{"train_examples": 97500, "image_size": 64, "encoder_norm": "groupnorm", "encoder_activation": "relu6", "fusion_encoder_head_dim": 48, "fusion_encoder_parallel_block": false, "fusion_encoder_inner_norm": false, "beta2": 0.99, "one_sided": false}
Rows from block 2 of the fusion encoder, named by matrix and row number. Rows with one number belong to one attention dimension. Each number is 128 + 24 x the weight over its row's rms, rounded and kept within 0 to 255. All counts start at 0. Numbers have three digits each.
# q: attention query (fusion_encoder.blocks.2.attn.q.weight, 192x192), inputs 0-63
# k: attention key (fusion_encoder.blocks.2.attn.k.weight, 192x192), inputs 0-63
q.0:157182139129140116113133177137113116094125104132149143120136172107154151172120139132174153117143108142116099113120106115133125160136121144089127123135110109148145135123164162119143163141130118
k.0:099096132141097123171110125156151123125075134174115150155113118148147126139121054142134150126150147142121088113146148118145101176138121114128082090094136173123148109131119144104126128162128168
q.1:128122147110155098125145149135194121082125134112119112143110112073141105096140175120124118171113119118144161142138090111138156147115101119145133143105115158119159115108130090133157100130144119
k.1:137153112139115200153093136115117139158141130133122149129126103168106113123105132139115113154121110138155159131115116134113139133154090123122141133159157112114082147128129117122076102121144139
q.2:123094131121069123092125201142138122118136121085120137142116095179108133100107139082148119141131167146153154118097090162149129109167106120112113159111193089118138137107149176126113120131096120
k.2:120104134154109099108093128132134143070121126168130081118141117082110146162063157099107128138129140108168121140189144121145085142149125139091144111085093138120109115073178147125130155143129115
q.3:142128123132170131104151134130158106160100148151140100137089135124113126174107132146135099149131148110112161073131121060169127132112058128133123129127141119127106133114126129139110032121151169
k.3:158148125157143133099118115154138134123134099144141118176111151080133112099141122111123099125109126101139155109106092097167154130117123133137159154124128122135116132102122116149130100129096088
q.4:109093144113083153120132066152115131159126123141147162160103138131106143125135133123139125103133129102112140107109112129130131125112108133133127108143145208140139085114118117122143126144169088
k.4:104097157127091098145155114145189163119067174120172149178127138109161124147114145170142137129175105132115145118135099142156134138164073156146164086113129101093149142134099125122133137118112139
q.5:136113095121087105147180143118112112099171112128137143068119100125158153167126125076120163132162090161140106122121137188116160114101142121109116128129135119139160123125127141106155184159149125
k.5:121133123124073111141125196107134129119125111100108112168154075096120118201135127107133131117131136173075111100124110126103142105200130115116147116130109094099128125148122154094113123142121157
q.6:121115100124136088081120150120150135098118140115132031157112128128105139170118116124136118122093144127123142112150133135146135136117079152105122134101137140128154118117132115146162136159143117
k.6:124169119153104133143140187143147103081125149141132100084121114112146126058119135114159136093118129125159154074119144154151155135137090135106119135062134131124128151135120125126178149165114124
q.7:172180109129131157131156117113096133103126171124127085111125160170171104139135149069099111134143144150137139107114102150207109116122105104144135115115123126103111142132141104141116176118113137
k.7:151114239121121140171103128126103157114121141136105064168110108140122150113147136188139173113084113115120104126092143107143139124151120100116141138096106088143141119077116118125173168123130121
q.8:101108172152139139127129096113159132148132064129143126159081100146101164174142115127113133115114128122143165107172099087124134134084095131097140122140136100134126135138113109124149124126102103
k.8:156144117102190172108170132134119146103131054124142135130100129140131118067137112078114135128138144125141113106164122104156145134155126134152153107118128116135091164095177145178121116148153125
q.9:124110159159094160129128115146129114147141157174129059109118128175153140156123119163126116104114114113135189126162127109142149106149087130132129124137157121118110131136134129132101173172111137
k.9:148141107127144150127122083139107133133098127124152100119147112163143096096145120175140123137096121123134131129177124066175116129136073142116139145093149144116137132128155146139119122128136085
q.10:115105123158116125136103094153108133115092107103130084089154174109181124127105147148107123090126144122118124156122118105093171127147089142134121094094113112134110118152112145098116154149098163
k.10:103118083123132089135121102165147122129128119113140130149135146121182117097167138112160099130164149127116114113113149153093170151134100110134143125117176091118120131155176112156089115101096080
q.11:105093089136164128122137131138106149107064146122131115076144115124132112128106104149154104148065089109137095157172169096134142133136155154097127132125095147102096131160121142104165125107111168
k.11:163118108125099124103113140137125143137156170144139150178127130121128148087155137139099120171149159142124130085126125156115183108123144128146146115136112129142138130127127157128133097148111118
q.12:123123149128137085139145137144106136101103143151081120096149106108118107110098160148134118162134127121105111191156180185124120135118131142136131130140103098134120157156134152114163111081119156
k.12:090117117127092098141126154098101109109185093097097159098129131160094105105128109170089137112145139161126152120120148143106126136124192112148169154124122104135119141146114123113159113131124110
q.13:093121154134113126180124113118118150111131124147124100105135102133132080155136133119149108128106149091137125114123091118182110112098146123179113125119136098129101165158138125119082134120052124
k.13:148155125192124148112103186098150172157140114146164109133129110152096119116143115079112119131150146150137138167156098173127104166152133153127120138098140108114116130144150137156134116132137133
q.14:113160091107098127157077158133158162125108162128072104114142109147077142126102097152102128144146158167121100157172164137071166160145116167114124129117139135095180130155159154115145131116116153
k.14:095115156131095120145130095115126104099154125141110171062158122146096161061123133124170173117139090108158147151129141145117149142121131133162136148113117083113133133116150098081139146155121149
q.15:142152134144140182097145103129131114130145146147127111165109166145154117084159122122132145103119123121131113111126091088106103106143111125112127105160124118138122096133112129145139158152145141
k.15:107142166139127115097119088145149133140090140137158108187140130126149106134140148078138118165131157105143161098151117089165105122140091115114154101116131129149154126136123150134107134086121117
q.16:088110115170107130126159138137133162112122139161141103111135147102172102146125164138116154124110113154112132100121138132133104100118140132107107146102189161121118109110121137101149161137112128
k.16:135104089155070085084176131122103124154124133118193110074120130138172121163136157140125118116139146124136123161107129142100136154107090115108135091073094163128097129128095139136143122114166157
q.17:119100144177209097070093160123128138180148094124176110151136128134113119119165136106092117143089132113116147105134130119102100106134127145151109182147155081153124109118100145146077160141070115
k.17:121142123144139125071138161132138116140126131120132101162124125124183137123100126098132123165131105138147139111156111158096093125122126110112114114154064131113137130089147140137096147072082108
q.18:122165144117082115148156108140110118154158118126099157133101085139131129094131116062132126103159204137111181162106135137139107144126121138160092091140123131131143141113128113131140079089134142
k.18:118115143105143152099083145137109137132101150142130164134126129137098128160140148176175145122093133135133085125134158110122123118154149118110123117156106122123120104103118143139130115106142115
q.19:139114143158111115111149106159131104111118128132094116123128165112086073094115114133122104114127155112131077135130178145156065146154100104145121132110046105126120120115157092136118107131157128
k.19:101128099091144127125144121127125096114187122110138139135142113154168112161169137158122135100147096098108135113125163154126115094138152157167105170152152147105125160141115088142176156129070131
q.20:130152131090074132155106159111121130114106125121119115118138127133085151100120143167139103111116095112129112124169158140093154136136081176119137132173117106112099111136140178117147168145111128
k.20:121131164146103150139082137117182107094140157116132105103129093147100135155124188133152095157145108136137186181138140158149108103125110099126141095078168113186109119087105161110164169123160112
q.21:114140115160102106090155150105194133053157120172126127137136073139133094105131118125114135127146147149103176149150092161133164132136112149124042129147140094108151148131090108137130098130117126
k.21:113122132114143084150167079115121090111152136125121155123132147134106104150143102135132115088111127155124151150122130063104114137139163132128137165140123106121132115144127087134145146133142110
q.22:154118101121157091129137117144123133147175157131109110099110146135181148112157158123134143094150129140169113122090098142140115144100140118153121122106095138133098143135143133158103122132155116
k.22:153135177104136157116090125146132121128095162149152131146138094138133120123142128184170100132094088094066121090096115121122157146161135145081140130122125121082106135080105126151123114112108104
q.23:144169131148176132097122103130150122163138126135156096119108118121115112104131105121139114135060140179139136137103122094161151141126134169129121114130159116096141112138110108161122067148127138
k.23:096122087120151136160114155145099113123098156179130109168112154081146119043159119113131133135096114085102170097176112111143126130103124120126097126127164179112124110147155125124105100111119143
q.24:149148089093189122127103100118112157140148123153118071109165088150121161094138126112107127137124159139125105119157152096132127121161127172118170157171139110103121149151145143153136131125144151
k.24:135155072121184114126079082124116124129113122105121101071155111124121130100139113143142117129152136138164114161162154106116137123173160152126124101116129082125119170128126121147154150106124103
q.25:128117130126122148145214087157135138141130144106117143135123167114114097115124094139137138100072098143132168120142107124104165119097184136159111146104081120108107139141123115128154137096160095
k.25:113104168114069118139196132157141155116141164123153113200074096092135097174131130127145120085137106143103160119121139151129120147139150121151134130154131140113095131147085113134158135105155100
q.26:113113146143138109171100121147144117070119136106096138129142128123122120083124128101166128114130125141117096135122160096149155118134143141119088147145097083110151114149118119133139158147140129
k.26:131166119143150156165118099114132151215115074103132124113128122164100148140095128114107138164089117148152130119143136179149095122127130135142136116133187166133127123097101134131128103110084126
q.27:126123117175172122122147103120117149122096125105131210086160137133134117108094135173119132149115091133161120139110145154103089105146164134129123127151123080133131165167098141124141125091114154
k.27:110114131108134101139167122142108133130104132089092164106140082102127128088104171137121119088153099129095131133112189116092102099156147106137163126124101119145120139139138096114173129113132147
q.28:154131152136137101102121146106104121115122185117118076157140119166124115091147134063115104157119166130163156113135129087177167127145087147117110135103132112130141125121145126116129114115187135
k.28:133119120125154161132139106131119134103109100107121090111123088148112136113155198138164105149124138124175118142126128085163122118129105134124146104127143100145124118111158133104154179117124091
q.29:133096134095119068092209153105109127148125108126147130152131116106162138108139142094099196150159133153149103118120094144110136140135156161125098122158108118134150125105134136096128215131118135
k.29:147110135124105128147133131132114115129127168124170101150109144165106146120121154100125105156134117144093121119170137183115124113171140141112160105130127124100152104133128143112145181134181162
q.30:112132138119145158150075141140094132126137164101103170123137073112111136189157133130127114119105094135120105138154153141109142145117156127120143154170153140097155084129142121113132093104111116
k.30:160094136154092148153070170163137099122113155120107159143176157114140123120126158136142087086124149126132122131104124150118104078154159123127081112099113125146146101092144162121140132123127104
q.31:109123104126105104139157170098109126103135144099103142123146139137107152145136110141110143128163100147145089130111114177121112156137122097112136125136103100131122131182141115109115090095122164
k.31:130120142093141163116160097150119090084143127091149166095133140111112133144138145124114117104144120108111137131097124178101126077124160134124160140182115146107120145116131102113140134117132133
q.32:127116148112160128126142080120073154110169144087125143091143131132064108116115093127162118121112125138108108107087119132133172147090129135136112132116085122099107109117147155124084108094113118
k.32:112108152089076147127109147120159110122117148116171093179109123149108125134132139126133100137150126114096163159095110120166133130145115094100147097085123111142109120136114152093143095145109107
q.33:136138115135071132172132116121086085115129166080117150103125126130124108136130108111104135136174163132120142108127101096104116122130090090152140094138104123126146111109138113117093137129141174
k.33:145089142116166139125124141113170166156091109118081154098143119170141185139127119115136138118133130146091069123140140134082145152163115132102147164142075110131130173092074129111147160128107071
q.34:171134122147125145090141126112121135173177084144107160169108162108160136118177124099117126115121142128128117090121113121150129137079109103115130134084182165136101134099144134150119164126137148
k.34:150124169118153131083109165140116137125091139136136138162118162139146117128126115128133095127075119100102112115151117099125158125120080113103116110105103141123123109133157139121132109134160132
q.35:152095147054159109120147131124092140165083156083140128123148132091104138137154119106114143153121097136129100132138113099154099142172170155134149150103125137133131129118131158126140094115163137
k.35:109107133127114113166104157135130114150097128117136163126147151118155134073133160145114141106179131157124142078134124167162125120106119115170140148158149175118122087138180125102097110138114124
q.36:108134159127117096098148133141132139120123122179144128133145126089181131157140100122156104133125144128169156162171113148157124139155102144087111190117074120125138132120129139116139134122157133
k.36:159150118092177110114123127122132164131167139132115166132143138131145091137121076081148096102152103125144094102112113164143124126115161137140170172115155083141107129129143113119161138142148141
q.37:143139120092179107127120139138132110107121139105145116122135104129166116139113149125140090181115141134094113126157106128120170146168143108133156166132089112128139113143166139091136071094123131
k.37:159158106114093127168111121147113136130173137103111110117181118128162129111142145130158123119154137142130130156095125131153159129141194158102120136114170127155104129130153136095139097151138136
q.38:133122124103136138143070114109145142161130118101117071151091091134110153125132066162111111119075086129121095075128119099114102104138090111128123089138155122113089102109125136151123177131136146
k.38:145148126129140137069119100133111110088114130153133094119117137124136136061152130148120138139130189146144115136150130127157126134122118120117122096102153134107126160119167160139143114138123108
q.39:147152099110145097130182138137125108106140114141149160126139131131133105116143159102081111127138148127095152166088129139142104141148131097134150082111123127153125145156114114100124067107094132
k.39:110106090063156120145133116113122149131132118131070152133133144091138169167120094139104152106121106139129096135113136113085148123100200139117101132146126116104113128134090132116127104141102133
q.40:132123138118127162137141119143113116110121093147131075116095142169108137095171142078141127110098108134126134126123140096157126106132092134128157088107103116115111123138148141140155158113139130
k.40:143127122145182146121139099100145118118056162154146136141096122138165090090142115109134105167116138111112129096163155122135142113182099124140158115150152136122120125116086123119141132133116125
q.41:108131154130136101131152085145103097149121117112109106156131118169115133117149127101138148086102143113118145137112133085164091109107123137140135085107144166109102124147127104113118136136146164
k.41:138151099148156123104108144116126132135081184135161152167107120165147130107133148122128169194122133136101118064157113153087142150123099134140127117138156152123138122112124173137104089130100103
q.42:118161135151097162110081129133140085162114124148128141112138132125128147101107151118099097101085114113128171134093158116149131153098095104111166141128093139175125093138124135139127136116128114
k.42:161138108126177122123099134157138127115109105172115125122104094118151152108116104132156139136095092077140110120142130151092147146139110105138118089089117119107155146127112154152139159073127171
q.43:134137090111154131111119095136146110159155124135139109159080120148119145131111114121129121091127171128147131112122123104117125141074117120120091131145184163145133100127138132111122120141095109
k.43:120126119173134150065131145137129122091105126122125095126100173096109159091127147111142156123151169125098136108135110113125127134109125110092095069127102105144128101120125143113104102108109139
q.44:148094128147119117139094140146060145055156140153132116125134120128127142144171096115150157149110141089128081133108129121124105100113124153090090157136146133107119113084128112142088145132078116
k.44:134147115179110127120140142114121114104170132138114106133125144135110102114124149140083092105160126165113102133113121132125115093134125106130128126114165137147122118096124109114110131178121096
q.45:145109128081107186114041152104122144127087126132168133123135141125124179109142087178157092143103102149144089124143143128103171149168135132130147106119140107109144155109121162139128199152121146
k.45:114156149151111124157162098152154082118107123131124127135136145114139139047164120118128100149165158123144184141097115102125126113098121127131166154126111126136152135103123093151157164131120117
q.46:127137180128105125112112140163124131170103123116117115121121141115100162129108159142117104085104096127140154153121149111127101156149107162161144100092120116150085124097119124140129162132119148
k.46:112163105112202116162156062133145147144099125109159133164126094148154149106164146126107107191101102144141119124156095151118121153107124146139090159166194149125129170135111162152153150115111081
q.47:121135162091125114123171085125091126164156099102116121127130177107134130143138092117131139141082123130156145098123091098161140129110121098129147120089147096134142136131116126100181093077165161
k.47:133110161116148111141150141159157149155118119143139086163150144126196125118135121115171124122108147088176105126099118116140128112122153114124163126129143147129110115178173089160129099123142141
q.48:144154119152095118139128173139101112136104112122173099102149161122079113098115150176115121136138161133128125145142112109110069090153137116139163105122131121149142155157174135121161137085118121
k.48:158127116123145123139148129126157142152121126123139123120138120088118146081133098085109128111129113088119168130140110133089120178136128126147191077091162123118159114094097143145146121148145118
q.49:145166149118146126124178140130118135163130131169136180152124127139102112117105107124127133131108153122120125104105158148130072132130114142135198135114126100124079129115108120145147143125082152
k.49:089100133166228135124150104114164156147132139126177153116099142151102152147129114191119165141104100143142133116139103108168122133146131099137115095118109120143105144149128106118112125083129145
q.50:101137142106157064141137113137119140178118104105091088119118138124099130141138098087134114124121138138118141160107152145114149122123147118123135119093106156158127131126173158122148154152118162
k.50:139083133114129173106099075132099123101130134150101131103133135159132123117116118100128152122099125124099107143161139122132131145139146144118094157145113139122131154160143137144127143150180125
q.51:116152137177055124116152177135132140128132120140140165134121116109111131137082132149124100132096143154119148113113119112162161151134098117113160132119136132174159116169119150121124082117115187
k.51:134141154128151110134117137143174163154117146105151172158110118090116079148116116100118117113115085110110150104086155126124114105106087135128132116122160139137118105121104151088112063124118112
q.52:128120185151056105170137133153166119147138150147155122096097152097089109142166134125118155109093080133116110144104132154089166107121113123144142115136121157130108116168103111115117107101171156
k.52:103150118089188133127089121134117130104106080103112121156133153126174153113127168125126091112137166111074101127118164140084142158131112096101155148153140108151144105127120140132140196089078115
q.53:118130163098143149126126089079158146145166162101136110150105087137117122150111118118159111132131127159181128166125123125128170164093115173091149085085118091109146126127115153149130159130152127
k.53:113124104145053117130106168123092084086118151133106125117145099110132172121084125162135104147139123133132129105147123232096141102109131155135124097137142114089132170156107128132096122108158144
q.54:104105094127113122136139158106128136173154119149141112170112136113144109148125110151142107135123146125151123123138082080122181147146086110103129085127131173150147115143121132154116125134100115
k.54:110166118184114152141099121143115125115149131154119114093099132114133130155148097084143103108100138146083130135143144139145095132160160096144095164147093107126148108156169149148147126145172131
q.55:110103144126142206128097101124104161129114123119110156115163118136116106117141080105151161168130128106145114154113116095104058127114137112151143152083088129115126135140077148148085098129101088
k.55:162125098099166125080076134118145138131139103117169107125108162096113110095116147192139139122110136109127104114157138128152174124118100147101135133145159128137130139148130136133135080109111115
q.56:139075190134167141130177160126074129125145115114129111156141136125100153153118141174120125144122144123130118104108122112109136139105141124172138144098152111125127121097147171118167087118141143
k.56:100187115167085089114136134130137095140121120125132130088121127143102144155094132085120128167118117121107117129127100163128093085105143112145148133105128115122112178142131151115109141130117111
q.57:156139052100130114106165138124116109125118163145169076111146097121141131186102112139136124170128132142163136125119145117167074156123143118114128117122131137106137129107137109132097113130095161
k.57:141112124136114140122140107167135114107112072099117153078129141126163135146123124148125116119112166131103091117122078155140147117131127129130123159157105156151073127142128122104138144111115097
q.58:118139161146149088099100136135131124154125149091131143129089126154121107086117171057111135125181181146109132139122121147081117113171106098145167093135162140154150107106156154121149136120148134
k.58:124133143111173154122095127109175178145148133163160150151118129142101125107106160140097168165156145143118098072097094128109117132132130082133102138135132171127172112150133103107088089119148165
q.59:132151072125116169106127148120126093174107111175131107141123113184162129130128121156141104153165119134154137133130113161104129147153117130111112100132071166119162156124092127103101144118096105
k.59:141142171119182125135134121103126098119139119114104132087146121131145163144121143168144120088088112135082101063144146110107146125136132095115106183117178123118121167143106123131116115149149129
q.60:144141116099061119125102133126125136111141150157138110139114135122190109116140133123111106149149104175141135130136106102120187134158120134104108087125121170084170121124082134096071120125124080
k.60:140127114129126110149118097109107158105137155107139168099135114124171112157119119161159149104117140137179114105084133119139151142102143171124153119123150109115122110106119130143116171115120119
q.61:124143154137129085146135177112131150127128135121101122105138130155139122125102131142083092130096131119125125123120151139173123096088146147154169181129151147154153148111141109130160157124130156
k.61:106123129164142122133147137118132109146124106131178088152097117125107124155133123093189127159149123118073165141128092099078109122171147114127140122135114151142148126139128139133107155166118115
q.62:104154084117162109082114148150118121087149127111161144174094090114153132142154137089145146125141126149115138107132097140093131149167118116126133083146160115119134153096120134145081113127121109
k.62:132138119118109181107105081145126130116106142167123164192137099121111114130113146129104138121148118164130150093127124151176139127147104101114123158160139132152140130147096140089130117093127130
q.63:149146052103149129107183126117124112122121095136140137130146107133161108224119076124165137152146096132138098089095124116096079126122127148139144130155106101130138150153118136134122129161093133
k.63:121153105116047144134112159153110147087131120086128118106145166146142121217141106176117110104133145137119137116131098154127126094144142098119136089132154121137114130135120106120134116082152103
q.64:118115100076128153096123150118073119168144147121153061162112122146133114166156103150138123143122127099121150102122127145123089151144097128104134113117163172120159109119116124111116111135127122
k.64:128167104143116144134092111131172106092169125115106208088126112107169131153133157171082146117128113155125129173141102156144146128107107153115139138162133146128112157112144111132157137107144122
q.65:158124163118125120110169153096097128045088166138134102137121154128110145128145132097117143105140146142146106079112155155138115144126122121108141125131112122128136123156112166134124125112154135
k.65:097162119142141173118160133118145147153139130078159164153136161173124161133122129121160136128119126131092185130157145100120117149149155117117139146142157101149167159140153142112159117141151099
q.66:112133158171123122145121074137122118164081102103079159109127146133100130111118176084151137129147172126100158129102124171130134121127152115127129091112121100138168113147105131144155150143109075
k.66:146110119142140097119136110112124159122134165140112101165099133145090162111131126130104120128100130150111103103125108153129160122110174111102145147141084188139142148081119105146070097155109157
q.67:134103137114105054173143130132128144128110141099130129134132136122114123147149112141115138148108155095102117162116141153107160100084093131144152109094162126175132097119136113120158089083149146
k.67:121133136099116136110093153098153136139098128120120124126132087189100182153092080081128161147091120097124140199140090158150132136128090136123125108095087130103172117168121139118119144151105112
q.68:145100130105108178102118090141164120125098153108146096129116122103101082189123136117146121130115118100135154133161151168117170143103102162094112107102155165120148145140143092142088136155108148
k.68:146147122104158107125120073105129115138155087090122178097123121146169110100085145130146134120077120130110104119135091158118139136147156130120110135126105073105139102173161157137115155133131127
q.69:142126148087129121105110122134110119123106139118116079107139120113131164074114127114096123108122127140103086092051154093120147107091116145121101181135090148092145188123138120128137089124164157
k.69:125142122113136104074105120126088116148146146125121119121119138085149089084149118146161098106161127102114101171099138125141127117141123148115137159164140095146097106113116141131197149160165119
q.70:115109153126203106136154131116115113044157165139123130112133118114143167121130124146130142120090120113100156099141135083185134094123138125092170156112146118155126111136165114137145083130157144
k.70:136159138099127157123196119116126140162120113160158101130141135131124101125116114084104128120131162131136178220124113173132103142154140149136111151111122164130117144128099132118139128119161104
q.71:141127114115144147115158063096127108118121089126124169132137118131088123104110132105127122080132112138145089114141102097142125177137182108117109123148084082146120162102120144107116119149116086
k.71:134107127142159135118166116125156135185133141108117125115127135128127089097088130169062114157124083130136114078100106167132126105141120149093144138126137167150100164093166095137110113096179182
q.72:119115121140159156151098124116212108104131138139111119090113129143144137091126134149113131126097090106100119138105104073131168119078102127125085167155113124145143146105133110146090126118151179
k.72:128139118096105159123110112105098172145132124131190144123115134120138129137128125197134105126098099154138125124110144116163149133083127121148147096118132154117147125174133117116091128149108100
q.73:115128106091149126127130136107140150159101138129177139092151107130115122103128131156136097122163119126117116056126117080093122113156141123112154122148096168136088159152147117157142134138073073
k.73:110106094154124160177124123111138129150109123142197150141140145107097135168117156173123115141112101136105118111089111110130080132156158143116115095140127147118117183128109111145130113142104112
q.74:151126147139079157117183130122128153155140091137184132118130137126121163129113098230129124123086125118106120084113143140129100119117074117111130121153134122110113149117130101142125166145140134
k.74:098173147140097137116137145120157149171113143128175137100155135123140096127131105056150170129137145140132111128098114110130130117141152124132106117129109149148146140185128113109088107165114116
q.75:097119109127145108086137126123083097108138154120075069107126111162106149116145137087135139138142113118140111154106142138110088142141163119129114101125151134131158105126170117129141115108168149
k.75:155083129132133144145196136142135130089159108196120128145127118089148117125086101215095108097111132129135158111133098108145149146127100133137120152109108144101116143099148121135144066125154152
q.76:102160128149132139165085100101082135094118131154061128124119125135114157149095149105091103146151152128129144150134138086147115091119123121106085166130139116116132131096129127133161103105161149
k.76:111092118126193119127184096140132135190113130113142108141112135122109114122135137148112129110133147122136165116119124079113182162131109153148181117121123153108135115160100160120106088119152121
q.77:115086131154112116163144144125150115107102120123130137131149155155133118108166133137102158116110140138126115123111099201079082098163114160123094133138083147119133113115088103114115159090098112
k.77:140137103096193150140087127130130117077157119110155104129126107141121091160125111149158159136128174122119137108153102108169153117167131128144136116141147099099136152120170138148098132159158122
q.78:163158110095112102155122132152115132100149116134155078143137111120141100185146104160158163123114133127145140143122114153150113100177107194134097140137133128143136128117115133150130168114121147
k.78:153124118119112103143126144144140072078163110113162122132122098134144116123147119099113108132138154135100136121091146157108179109105118110173163109146107151107128104141190111138119151113114066
q.79:122155162115088121138149098126088169195106154133138128118116148143119121096098130082161072106106150128122091165118169132149125142098124116142163128101106163129115127153135159136158058132157118
k.79:130115128086158142110125144115167129156118102098153096089126108155092137111136111116106172121147142137129085120186134112157106188153144126141125132126123100147083124140112140140146165074075174
q.80:146143112133143160136155134121097123104095149178184136131145153132129136161125151176136147151130134130134114138126129153115077110140140134128122157136141127137160114167120128156114192134116150
k.80:159126104141064121164111142126101123092137131112106142146095164102068134126112117122114154140140132116132140128167097126134171130075103148130121145144166149108102134102124128158141108139103172
q.81:139109141110140106112152077175169096107145144157191150124125144137082182108128101136092124140148127110167135108145119091107117133084131144129141141158148104137113109119105128124143127122153102
k.81:097124121086125141127127188144111114149119156139088074147124115110118151115116070175126128144123101117118131149093137198132128082111113117114113098101148128152133138136136141127137128096185180
q.82:134124098141129169157135093107164111080115117171143071094133123137112119175149121152169159106130123093113145127139116147132158145105113172101122123149153101157102119147130127137088122132123118
k.82:105144131133093161128163105126091079116133114144141169137129132152141102132125146111118129136167149147160114176125122107156157143111148114155153138136115077137136130103113148128143122102119106
q.83:149116111088114185135137140076063149136142115168168106129119103110119149163140100145121116125147154156144133137157139095135104137144105150128175115147132129129116140140138119125150075121109072
k.83:131166140114156180141075075132146098092098100089138150129154101105161109132142147164152104132083159145140117118141156127109141154138113130120116098137091115119151152131114140103135156162136112
q.181:120138127137121145116102135128132085148115123124126142127132139161176147098144105151135148076093108125146121054154110154114115134118145108145068118130162124121129123141151147154143125086149091
k.181:126123145126111157109154131095156109168106115160134097133147112115112093103063085175113127127157167079119183142108073110142125161131110109132100134107123071158143129108129142111164120106124105
q.182:135117150122091143121079130125092074130132167095155085137137112126172122086127105116130111107091102132102144109138111150174174118103118114160125132168114119084131135131131120138147161124105146
k.182:094132172113134140117151096090139140131151117106122183127157119156135146088143099103088107112149138139102074160083137100048103131115118166091126157140152081146144101125108144113135119143114119
q.183:114113160100081109157152154114080141184086102138128179154113149118110151127114085099126172105118100100165087104111152165114131115123090133158064082112167150086129103144114136126125102141138124
k.183:114125152173191127140118134143125113153105153105136113090140175107119089096133106110138131155133089115101141177129135113122118116148072120128061113129152097160112114122139137136134122123135147
q.184:090093156143105152158125147129111113130146206122114122103123160134115161085124136138078100163095093158168121148135164145102138136136138128121116122147120157123130111137128145123164116153094126
k.184:134151133097112090136154134094092159121158139126109132125115127141127163074141133093146105125128075161117108108115163108138141090091117146146088143114143124143168095124164117126145151145129113
q.185:122111128073112170160131140107173129169163083137158161117098118114120103119130138151143134141141121135132127086107155130107112156127139128112107116132139072167102145134163126128127118151117076
k.185:176161106120110106121152168164124109124106126099104151110117178100124133162147123122159139146125144141149122151101180094148144149081111151184120102062122133116125095111177112158114135126109121
q.186:119102165150112170127097137118076136122102139114121163118117080113121125146157060095107125102102091134144149150136153150150135122137097123130117172115152147082115142162150181137153118114147109
k.186:135176144139153149147137125114156139106163134119104149137093120148103139134092102154144129080093131129112147149113097168130164144138108115111116129150140083130142127113077125137132093106142085
q.187:122139170131159167123099126126096135140113218147123156101125088135141124125126137202142118175121118139153097133155131113149138113136161123134090143123111106108136114164136141115136147128171104
k.187:103090103076056119106151113129146115093144113119126162095158126112091102112112119113101132127118125098111134168137167183152110138112141137113124133106102098146153095165134118106143086115130088
q.188:118089174116085150139085115106088125090114119158130110126110119160120133118139166202156114134130106148099096146104179149128152134156100117141118133116142081117103118137137126140116136153140106
k.188:169121150116114140063173145145147130131127132122135148123111108142125129146118146161128126115128140116156146126141146164143119160142130123126144157129151129137122137124116112139144109103169105
q.189:142155079103168110101184135140134135122158146114153123102149150110122119141158148202128126153139152119137124090124122101128116109157129122157137137127160129149114124058167124164126131142128155
k.189:109117120125094121164099146159128128151109100116104130155155087121103125122135189157121160144124139175164129125133139152108120124104106153102167076131077191115143171125137143090165173111154085
q.190:081112122116051127130150112110109169173138080129125144143106116176132127187148130124142133082117105105108120110121137126124119137123098129136119106126114124132112128159130119126125142104120111
k.190:129106123165168125082107144150134128198123154168148132116109151165138138132132142150155139149137133099126160129121126074173100153159084092124142121084147113146115130142130079151117087125093130
q.191:119119137105161084135126088119128105115142113115134127110133114110113130111123178091139148096140144127148087123106066135134113109112101148137155117162113152135133119113096115092117133163089114
k.191:116070112096143127120129139120108077124114153161195061178111104090124142114136116112125146138163094128076132101159152139123116109143107104135139114136145135100139142122099137089110138119121131